{"image_size": 24, "encoder_arch": "resnet_bottleneck", "text_encoder_qk_norm": true, "weight_decay": 0.2}
Rows from block 4 of the image encoder of a small contrastive image-text model, named by matrix and row number. Rows with one number belong to one channel. Each number is 128 + 24 x the weight over its row's rms, rounded and kept within 0 to 255. All counts start at 0. Numbers have three digits each.
Before each channel's rows are labels from the 100 images, of 14848, where the channel reaches its highest value: "lies over" is the class under the peak. Only what is clearly more common there than usual is listed. The data: cartoon faces.
# convs1: 3x3 conv (encoder.blocks.4.convs.1.weight, 96x96x3x3, each kernel summed), inputs 0-47
# convs2: expand pointwise conv (encoder.blocks.4.convs.2.weight, 384x96x1x1, transposed), outputs 0-63

lies over: skin
convs1.87:103121079116118149119091106101127125121113084077122117142125145153150129128125092140133107107112129089144111106094135115057118103123137109122131
convs2.87:117113133099108137097180128134145114127098198121091127134139163139128119143112094134085157127099125141152163120111121140120135084116159121110166159103112160105122107105106123138097149133148129

lies over: skin
convs1.25:086128088124138113112101174101142132149120171136149084113122146119130126177124120085122124145115167131145107125157126157094096126122154136150143
convs2.25:165114111142114130118141180109152124107132125148126125143154139121141134109157153136167110103130106133104119132081073133144152103076094128154113136129114113092109144145130109092129085124091155

lies over: hair; skin
convs1.58:145136092153104159115144142084118114165169061166139091081088183138133136146093153136123117156141137183112141137126106157129104125180154130148108
convs2.58:100150116132094118114124125144125153093172117158101095133151092146120093115104081098117151142118112151110174117127128126138114118149127139115128124113132147164148132116139151092149135108106153

lies over: hat
convs1.75:100137110168098154114139075102119136123148093092108105112112082107123112136129132128137120112095169131128127123115085152124111133118140109110173
convs2.75:079161108133122143107139131150144068114107122088163115144140147121147076123146129166112155125126122127124154174113135140149104115140157102152126142138127142100166147110101180141085108105113090

lies over: hair
convs1.9:166154132083136141174119122108125083172075121132122133157123088125104124109160103129127151125079139140144093138100132129141070137105159104154139
convs2.9:171121141105099110187105163127109167106128130120150153120118144101138094140136134177157116131079137114102132113121130095082133128133168099141144112114162110133116140105099107086096127120124131

lies over: eye; hair
convs1.90:101157089123144115116113093141153077121154143143136109130131164130124128141140127113140134157177140160147142101114121149134112150165115100156117
convs2.90:162127137148126147126129130157144152119099120150115078156165144154123119081112159147099150127116155148109139116126122126081126066128082093108103135146156101143133084160083155135142106106139147

lies over: skin
convs1.22:098104129089142132130095168109128116122146124129129119119111135141147137147129139082106120166102154109172067128156113150103111095163157156127124
convs2.22:147107141118134127173080135142100135150121145163091137157179143125148099123194134144175095179112116133092164154106110141128078097113128149165159120113117148147150100109170106118143153144090132

lies over: hair
convs1.23:087163118149081104149120119130139117114078118131116112121148108128101143113197096118140149130154106196112107156111130089146103102142065133141093
convs2.23:140113125157125144136150134136111127157150121095159113136110124128150107136147130150112144104137139116142127152168125104093139144090128113109096116141166143154118157105157127184149125159145098

lies over: skin
convs1.2:190125117145167138139177166125158099146156113152106095113125143149137191146138129126123094149106154127127143147124111095144109166153109103138110
convs2.2:123132105132064101118143139139157071135179112092111156115149156140104141122105128104132109147146109169147132118164155108109116140112161178125098133115133136102124125115118140100128098178144149

lies over: hat
convs1.72:186152168077110115147127144122090118121139133125139120139116136149127104147110151097127108094146115137129073120107122120120167131153132118128165
convs2.72:169121153141150104129131124108138115114153113115124113106113123085134133118143098111111148092124113118121106130116134100136154145103103158137189098159136106096158157161113155131134108114149120

lies over: hat
convs1.13:104138140125142119139139105157147121061120149098127159172148107085139125145131097101119143116141136152112142105151105112126123102131073121135168
convs2.13:172140082129122118114136119127153167130143128100104120183103167161128147128103079155142105106127108174137154133137142132130159117092149179116158180099144155153131091142155125152088148100132105

lies over: hair
convs1.70:159126089145115104101190117107139090084136086135109105119128138163096147104087139112086092107146095115142132101136105139136154111161095115122083
convs2.70:126144151133146138117077120133117129125120152132138104138076099133175119103178111141136127137085117120156081140146123135125141112186116085130111084086137150125112160094115157147159111108102150

lies over: skin
convs1.18:142091120126101117103105118086077120099158107107110118111126118113137155149122122100087112158122109098100099119134146112120145112130174120123100
convs2.18:126145110129141103102149078140131098126172122180133077134146137150148161125144136169163151106165152140122139113119125126106151147117138143126111149123129110160112119148117119106113140114179116

lies over: hair
convs1.45:133135119142136120106127123137139092134116160092192140108115097085121134149111117122145086118125113124122139065112117087149141154158135084119159
convs2.45:131144125097156145134133104147154122140129170139134114110100117108109153134100146120117087123143166132088124149118098144117100084125132125156096097132151131154108131123109076138126156157165114

lies over: hair
convs1.80:139095116106103082134122134114137120075201133125128117122125150103139103140113100122139102136072149149137138152131116137095115148079129111112163
convs2.80:148104142132098103098137116141136110123155132187123160141112128076097153089127116142100154144141152123133136179105139096104131153154116172117115160126120112145131123137146117179126102112097118

lies over: skin
convs1.26:127131115099138077109097175119107106149126102093137111119129108089138135073074087142156095123130120150150132147147117133158167125143131104136119
convs2.26:112139139153123136113120097116110163162170121100112161149149096152093083138151123130177098138167136084137125148107129137096108145155137139154123136124176137107134158139134114103174099152169170

lies over: skin
convs1.0:172117131170128144147124109143122146122101102143116196153122134128114066095098121156108146092137116107118113122116111108147086124090103134080127
convs2.0:162140145147130146098162065138114111153085136150134149093167097119134132103130157115110109104139098108126149121112163100134126068140144098132146094101116108166124164150136112101142119127111190

lies over: hair
convs1.77:132133144093112085163144103154128085078139131096123102115109141102167103135096148136132139107157107125110125101080147174142125112131123118104139
convs2.77:126128099105143132089153136084125113127143128110069117104124110102123133153139107120107124119105127144103098128109104096116134108142143156129149136131156148144162142206114152111166139182099138

lies over: skin
convs1.21:176126089084146105139141174128121086156161105139146107103131143142116105120092132111143135134147135130139133150110095109121149102113103176128128
convs2.21:112150130157113094148100116137117098120144169137094139128157093132078118172153155134136148134164126147117153131126115168103132126125131140152125107145110140140108157115140110135137133140141050

lies over: hat
convs1.15:112153102145138176144149105096139110109095148133156111142130154173131132105127127147112134118134110138125145112095116123090117094130132121157122
convs2.15:181134125162096115127098135111192138154122128118088099107177116168114112130113126179106139148121131164148204114137118113090136126096125157136149138107139140105169124157144131143122125154099124

lies over: skin
convs1.95:125108149128093109118149070132142106126089141072158107132116131126101153071137141166140079132169107141118136126132123079120119145115096100152116
convs2.95:114102117120126122147130173118114145090108097112136142147140111109066113161086092121128132163153105157067171123101118136152135123086127114140119198154132174153162124125164136126172086117149126

lies over: skin
convs1.40:132138118144101160105112166079097123128113115138188114126124100099141115098137173077117125072152097132145097154117173096149151083172109145098140
convs2.40:126110097129103133119176111136141117167123168089139116156124081114073145126165185131145094126142133139134115152136144121158139150154111139130134117125154094109086113116173108114102127138115153

lies over: skin; hair
convs1.84:135120117107113144154103113099166132143105109131088115076098122102076096127105134143144103111137153153139107122178142135164125126121096130142158
convs2.84:141074141124105173140157106163107148130088095139123117153106129131139100181120152124152136129161104112087135141132151117172118128113057119181127145140144137161113123132140088102150164135135115

lies over: hat; hair
convs1.61:143122119181112151104112131139156072093152158122117120095137096163117128143103152117087109120130128133101088104151143147139115126115127091091112
convs2.61:105158131132126163105125118137166112158119133160145130113097111201106132098101125121120135093132136072142145164110136125093109104138128063107099157115112180140153157171067094135145131159115139

lies over: hair
convs1.89:096132141165139115132098177107109104164115093115126139101127102083106110116100094079082111110126165124113089128131098105125156088127126152092118
convs2.89:142113173105093130167125169133130154105118117092157128138144128112129117126146159134133134184122134151158132114107088172184036149176115128122133127158102170118177154128111112143157119129087100

lies over: skin; eye
convs1.37:130122123099098115128127164110145137146099121075137123108139129141108115099124150105162120099150104107125125143150142069132149147149106137191136
convs2.37:138095130105102137097101079156117094064132095134123151149094137127111102140118140169101172132093125116096153094089112086126132057109145135116112171111162119113118130133150150150143138111114181

lies over: hair
convs1.20:114141091201130107132094095118085146124112105154163118159106116141143114144151128083157121087131135098133086136113101128145118088138131089106101
convs2.20:104105135132105111140111146117122119100155135128157098111117158110096126109106117136125149105100113137160106131119113108157107117134129125120109118140134137157166122137117138084184104088118101

lies over: hair
convs1.78:127128139108111072157161151076096086131139146138160148167106141145108109082126118102118147138106112150160137131122111098091137134142112092072119
convs2.78:106155105141103134103102079110136125169149102172057166104113125116114147093109108131132150136130120127147123163114111116121118102181091137100138140139131143105215156141139120081168090146133122

lies over: skin; hair
convs1.44:131144093085123134095126124112119104151136091145104125130140092105127103107100122123153081129125148100116089108127112073128097107100056149115152
convs2.44:149117151116144099145162147144089137137148126134074095134110122132143102131169107136159135111104122117131115138114118152129135133185090139128210121097125115101083129138126106104157104117125120

lies over: hat
convs1.29:112113102137141112162108097075110128095158118116126102094103159137162119179107094104098128127097149126095097116129146173122120129135121133111156
convs2.29:153145113188103090129107131098145118128111140154144140100130155119159163127099131111146166111124125130129165130096158137130155153105123127140151127173137139107111130137149172144101079096134112

lies over: backdrop
convs1.57:174137131094140122158148137126110120152100097124107139099112132141092112112144130144114117123141127128110102130124123127134151177138143110118076
convs2.57:155138145136107130108129110097133131146154100097152141146146122122131127089081074135120153125119097141147155104086183106130150172098099088072102143102173104152129143134133160089140123153151074

lies over: hair
convs1.46:121151134150099124118174143094148066116130101164092095071093156122087103119115110147122116114135119149139087126139104170125139141133145121104098
convs2.46:170140134091123143124121147157126129121111140148118085128134149076149137129121142163118080128202146135149123187128155119098140121118061123114138112132123160159131142130095130129145189090140166

lies over: hat
convs1.59:114141092182105170123151099096131119137161103106132119106111145115134121142120142104127157117128133146144095101120141155137141122156102131134112
convs2.59:117131155161138127162108105090146130146154122167109137164123106162127130159097130146137084126110126143127137114112108146126129153161134157170105112125078119139109078099105108161141166128139111

lies over: hair; skin
convs1.56:137125157133129088136139085111176165191131117120112117151145104125109123104126116125098134129112126078098109114120103131090113149107121144176114
convs2.56:116154074136119110105127148141137128139153120123129164110117097154160153125136131114162147089105128110157068114103157107149142132153120137106135154052122170145100118107178151109125114114129101

lies over: hair
convs1.85:144128161137146148139112137080116133114140150163108158109085128102144109128184120122132145097122087098129082174108151147119150140129106154099125
convs2.85:144117083104085167126127135077141159091164118132101185146104130148120141110132098173113128099072086138127118045116123146121132151100130143110125132156166163106108153105159131147132114153099141

lies over: skin
convs1.39:135093121121090138126143120095106101106123093115123107159106116112125121117129122086124127203111088085103095153138121140127134159106128117092101
convs2.39:129138141099147117116117079124180165138141094121129128122147129093081147102142126091161123128112129109127158111079132138108161130142135163112167135103072120136111116141095164140121081116133129

lies over: skin
convs1.48:113086096089105114128139141104098119125109148149175123138124114138102115144116138098114127088189135101125110099163121103085156141093151110089114
convs2.48:159135141124122125148121136122138152137107104178174108126177141141129126139151112128123125103169139146114137127104088136065157083140135129122121115118188091105119160136119139120117129123134179

lies over: hat
convs1.79:152105113123164125133147147152098118137102117139154114099138108117145182110095105104124107131131144109109117135163121087122153123167142124116089
convs2.79:130068141071125129128123110117132103069134139132129124131125166128147117083134131128136146159125123173123138154086136133156134111170097171128114138116110181145113134134116116105116142102102182

lies over: backdrop
convs1.10:148142178128125137136153094114140167129122147098139144088139135126118105088122113119161123130126120101155102129084129115091113159099095138158147
convs2.10:140138170147145130130087091118164109134143112104106165132143116125137141116126106117121130144132129144174127099146136117122122110119135149067073113133200134123129125142092154141090098138099136

lies over: hair
convs1.14:146119168133129108108101126139123098116093114116116172120123057113099116117134120109107108120128123131109162171079145112151097130129112164137141
convs2.14:114108133116060151156114095100139119155111120101121066148141113129135113126125130164134155122120142132115177140123143151125144141120141128104197092132113164124109141142134118158105148148137061

lies over: skin
convs1.62:114112134126127119117121110110116124141121120165136116129129126119117128128128138098153120148148136134141128123120123127127113145127124130141136
convs2.62:133087106134115124127154155123164088109127117149092145065154159121119107145131119152094135134120101159096121149074119139135113177118154140130116148172113086131126112134130131132145133119090141

lies over: hair; hat
convs1.74:159103106125148159152124132153083135073112128136135160193124131134139180108166102120148125121103122150114125201147118123142116124110115096087109
convs2.74:091122121157130129116092121118156141121123137126119120099129099149162135099135150115159159134113121113146158114116152127095144101108157134125130154092158133104114121162164157124137108136156145

lies over: hair
convs1.47:148144120111094126141110109089104134121096141153114105142069147127114124108097093169079132117134133138123114139165102131080092109176168147098148
convs2.47:139125157098146140132123126151117099139103160138173084119113114133087122137122121118094148116167151090116101174112148121106105120142112121145133141138089102178116117095112097103114149167120161

lies over: hat
convs1.55:115130108129099148148149100127104093118117104083117102118139120122174125064135094161086162126141122132114121141120117110136088106133101151144145
convs2.55:101105104136137156104144086118112147132113140119160115120139120145146163102154109157144150118107125108119140130080150114122122141100137139154155130065117100097173152124163120124112180132134120

lies over: skin
convs1.28:098129113103092097172152097141109088097095094110143132114139137092125115094064088162156144092157125131082120107123130118076127114104146157128104
convs2.28:108157147146123126133145135151149141063126125186132128092171123092166177136104101118127105098134186120117138150126107130091093134141110092144161106108110108131109134102122093170095068151116111

lies over: hair
convs1.68:119131094090175129164126147130111135085124112127090104105120158133114128143139125083136152137119099139132055113121075141125126080074154131115153
convs2.68:075136130087116185199140155130124115112128125144115145125135149118129070130119111118132141119145148099102165125098155131102130149160118067112168141096095127153136170151144128121123140140115111

lies over: skin; hair
convs1.94:130153128152097097129128122113084096112110135117162111128134118117152175101137111122123143132094099128124102154142133157076134112187144140106147
convs2.94:134108094111116167122107121140106158151153121163152145134117121154094144093135130142137111134150132149153123150149155134080152127117078115141126104141164147184143133140120132141115155151133120

lies over: skin
convs1.4:123092157130087127128115132098099097116160108114153123134119109137100104123117174137114142054120121107163098115112168112095119112095105153105167
convs2.4:143126120127135176163149131130154125145126159161134140122127124119134170130137100147114141184134116142076117126104064139107130132099131151213119119137132101108135134124108104093120120147114102

lies over: skin
convs1.93:141084159113117142147145159109165137107118150103158146156133141101111130141107118111149092106136144100105081143158115155141159152090113117145068
convs2.93:120147126156141103115094211146086165114127152085125141107146100100180142110142130144104106125138156143100123127144142160140161149131058134148154160144105095099127146192158094105124138111159131

lies over: hat
convs1.66:122159116107128121130150112120121165169114128138092091119102107095147142115134128120108148121107170093121118144136133127121068113138133138102139
convs2.66:123110177145130127084157184127094138089128119116155188119130166126156116122104120141118106120119125110124151145101107117121116102112127107106103117144144102124107131132179109119083136105114097

lies over: skin
convs1.53:200127118105097133103134131075087132119112090152127143164117120135091136131149086147109177123154111143141138162116134076160134161108129142123096
convs2.53:165158147166150098123072082156137134145108143126170077120164105094080139130111106103147158132126184120094138146116108125150110104115163125104113096138131120148119133124111133134130115115141185

lies over: hair
convs1.43:107122138136160153111127127176181125156143181181126133138167110119136168150153102106120105101130154135170157144120140111177114116159102137145121
convs2.43:137146097076157136139137118130149108170144147118160124070129128087138137138157114089109159144119108145103120128099125077135138122112119085107108115168135158142125132145110114159149146122069134

lies over: hair; skin
convs1.83:144121181154127102130120068095138153174126157140135140129125137130122142112123145127132073161089198099133141123143119089134063140083080119124164
convs2.83:122130120124175116116123100124142146072129112119123105153135135139141108143138090167106122103123129146132142124127127122100113132151107161167127172121141121129163105129143151108124135108140143

lies over: skin; hat
convs1.5:110151127109103104166121128112108101079140130091135122111126151101151117140102093098127180121100141125176135120136098136109135094120154116090151
convs2.5:149113117134161133098156113100140095126151125107072146165150102159139109122129137110115143108083107134173131120139126205085136108112111121108134103118114137061122154151099133114046098143112131

lies over: skin; hair
convs1.64:122133148116104111126117155153168147164133137080121129113129118134114157115115111166143143145120146082133120091114135096133143150170143127173124
convs2.64:148099110098101173122153152183092167091059099150097124110116119112138130168139119125140073116149175137129134123101134123091119117134153098141120114134136149167133132124156104114131170181077099

lies over: hair
convs1.33:144136158126102135172112107123106134108173085143127103114094166147139139164108108154115162125107102088128109116128093144154096120088142127113112
convs2.33:116086186128094143130117151151117123146122088172144122117096097109108126086112121153126137111112135095064100148095121115160148123126105136164124144132075152159119159114115100154147143141111178

lies over: skin
convs1.42:132120118127147144183121174144100085109136084127115142119105143093119135157113140085140171138135153140140092121121135165122130149119132166133156
convs2.42:135101146142078146162187107113145174131133109121139135158121144124114099222189136145152154167097118147107123111106078132122147110133108116144115113149149152128118087173136121080115133114127103

lies over: eye
convs1.54:118143137142105128134146138140138151107109109098111117142148119144118129116120120164144138087113111150122171113109128116129137112116112125135131
convs2.54:062097107133110126119130163121210121116140137110145139091098110120121151154144106146120080095122076119100106108109106129138140208110142138163142118137120099130068147156129169137152146120106116

lies over: hair
convs1.24:108155118110081173139101078131197119132107147148100130125139106132133120120110127137098144177132100100124112105126128130124110147166117098116086
convs2.24:106126148093126142093140113183119106140105115154111109118146125086126148131132109167131084127183180093096130134163144129140141148108149080139132132105128143159119178145183107129161160163145126

lies over: hair
convs1.6:132130124097119175136119167156140060117134123125141079115155094127163133151147131133134116116148089141109128116138133136139113145144109126111072
convs2.6:111157115129137126126179139124121115092131122120120121119126106168099151100143103144106153109119086082141059193104137153079118121144106095138124136158113126094147139153103124138102118064121110

lies over: hair; hat
convs1.31:175126094158098115132128097101115130083115115103122127130128123122172135144090106131107162113104119121139142090093118154151125117133103099126121
convs2.31:118161128168157126123152132131156138170149133101160131115118110140130117149113093151121094149175117078137113131123115132145115153133127107100122146113122129133125151080136151148119134094135136

lies over: hat; hair
convs1.65:100141148117137075135113094127101101128121141081136140132122135132065089135096103154120120120167128123120114101131069120125174129157125124089153
convs2.65:104105153136148100106155149145118157133137109137126137137112147164121174121160089176106136159119149099123146151116184144191061124159134127109169186139158154130180100125108125099127123119120119

lies over: hair
convs1.19:119162145100112094151134103106074129144100129106109191138115146115145106101104097105163154112111121154142086089163124147095108142121154157100114
convs2.19:117135173150100128251140108129135154118113149107146124154147127106140073139141115140137139136131149142132102095116140130102144118091108137143127153141063121121128116120135146092156132135144148

lies over: hair
convs1.91:132148119102123150130147146158105101102148126136131141125132130156132108102108119147142174106089092143107112090084077148118113107086144181112125
convs2.91:094144174100092164184116140133129138137161133149153114086133152110112102140107115144109089101127101158137086134125153114111160153097123109117130120112138149131126165131122124130139139086180140

lies over: skin
convs1.34:152143137106158145116137062085153111117134152162123116096140130164137107140092149128147097175135114107128104118146154095126100101113085092107127
convs2.34:162137152134135132096137119167128169120110133094158091094097148130125114128130135082094127125105179105141101149130109078130160128102153107126132123097100103108128154133132143120140129132109079

lies over: skin; hair
convs1.8:146109082116106094122139152169118104123117179136158113091150130115133142161136148131107135137153137130137135105102139158079144102139175138125127
convs2.8:133095120115133128132124108130132114146142187143182153160103077155118134133148092184108084135140139115132148123088095142174145149058111146135118098136166098115123105106116126172137125147102101

lies over: skin
convs1.60:111140136183099090126132076121100139069101117157112139126119139156091126075101117140148144099120149150119129124149067138133112132143113133118120
convs2.60:102123142111169123134138171162102141090169134141131127135131099106146122126088123125142099139127115080123065130125171099144104128171123094129210157096148129120146165146121169083132122115123132

lies over: hat
convs1.51:161122124102095152146130140116075077129134127122154092119127124120107113153140120098121152094104106113103105126090126144119106161139135096107095
convs2.51:133112138136106151117100131129108114100137140094113080134146125132132159099161126134137144146117110109104123114108114179160138101122134139151096119146077139137131062152124147114159110130126128

lies over: skin
convs1.27:142149142109127136121146119092140129130097143118104123089133152177139155089097111136120094121193110093132130107098090109103144178160125139123091
convs2.27:150133133132144161147109119102161127147133121169125152114132092120143133093096154119147151113099113084106163140113136151153153133122121135111101133116160080097105123132123112119129119125109156

lies over: hair
convs1.17:165170166116165113133143156179166133172157137183158127137127159111144117124141114129157094118085144148174123167081109119112124156098135143103111
convs2.17:132107104102124136113134105180132143123089113115133149109095117126144135154147095152130126096152194115092133123118101101144126118143120104123130152120110150154126118097080085135131149110117138

lies over: skin; hair
convs1.3:168154115139139149147140117126130031101100148155117122127149150116103108142136110133142163132151105147146113152148093110137126142152142146118150
convs2.3:091140139136177146164078117141139098142102136123150128114208146131161109086107124142159108155132140105087099105113127141128148144170152121143120109135121121139131097097128105141138143120133143

lies over: hair; skin
convs1.38:115104101172162136141131130159151101103152158195162107109103160164106130150139134083106159162109132152122091119097109131131121141111112113142135
convs2.38:130136132104141104136173099179120098145080119125129101090138126144121089146148099167115098098160149130073129129091136097162136116097163137168122150126153131118118134123143105131149137102128107

lies over: skin; hair
convs1.63:135124085139120087141113140121125119107149104101137129153123132100131100174102122122108164112119111149082113147159095153158089126124126088113147
convs2.63:154098130131097086110140140155122060102107145127130143175104127118119089127132114123086118089143126168117087106122119158134119133145146153163095136153147112122139085153132088151118132096128122

lies over: hat
convs1.1:128077153087133137060097129070152141112124137116107112113132122153137100109159088115087090135125150134097108109121097103122148109121085114125088
convs2.1:088080109116165159113101159126141109109130122122158088145118097176133142113094105168170113136128156113132142116147148132110117141080121121098126152053135126115155149142090133160158116113169121

lies over: hair
convs1.82:106135106104083083148149117123104125100156107121108143163127125113088113120128124130159137109138083126121128152101133146107129146086106146100127
convs2.82:130126144157112126107119168145122150132103149132152125129173170140138170161151135134140105113134159145138143131097090060137145146080129095119139170092111143172122133089193135118158143169113126

lies over: skin; hair
convs1.32:110102116105119100136106131155127137156127086138125101146133131110121116078139169096110111102162156103135122076112125104091178131096112124167109
convs2.32:140149077102114190109100118156101157176127134111113144137115074134132153113129139115125140109108122105161127123126129060137123131143112106111128088081126119165130135131131129098145128143163120

lies over: hair
convs1.41:122114111126091110151141073155078120083109150113127130107088177139107087086135117126155121168093128120128117115122142110155089143144136112135172
convs2.41:150139177127162164159127131094143143104109116101164098118160135106186113141130112158123126127137128088124146191094133081149147126150086138167109165170112108130139147137108124100084123117118109

lies over: hair; skin
convs1.11:144104135100125114116096149141128073168110150118143088115148118122124132109151143085116116135105118129120125111086129122160154150126108110141132
convs2.11:105087094088083131107089160182154075096069100174085066119143158131161102134110100123135081110161180105117133124125119121162099121105136133123120138120129174191109150091130128122147168104092120

lies over: hat; hair
convs1.69:132138137156081130156130104116093100094133138154156122135107133128110091102111103132160184139131107114121072116178108125127098135137116094109106
convs2.69:113136103117147101131115152108121096139158111103132132200129117149152121156121135092115162106116118143141165113143133147104107147138152098088107119164103149126213058081162143165079103126125107

lies over: skin; eye
convs1.92:156115119124095127143137154094147119133144128164115118143120156148126163173130124103118130202166142153124166123123113152128149182136154145108134
convs2.92:139121131138124111093130160151159094128132168121148121125102082087146133176145114156090143146147130153118147119104142116133139156153107152150111123138123152128123124119091162115160114093092110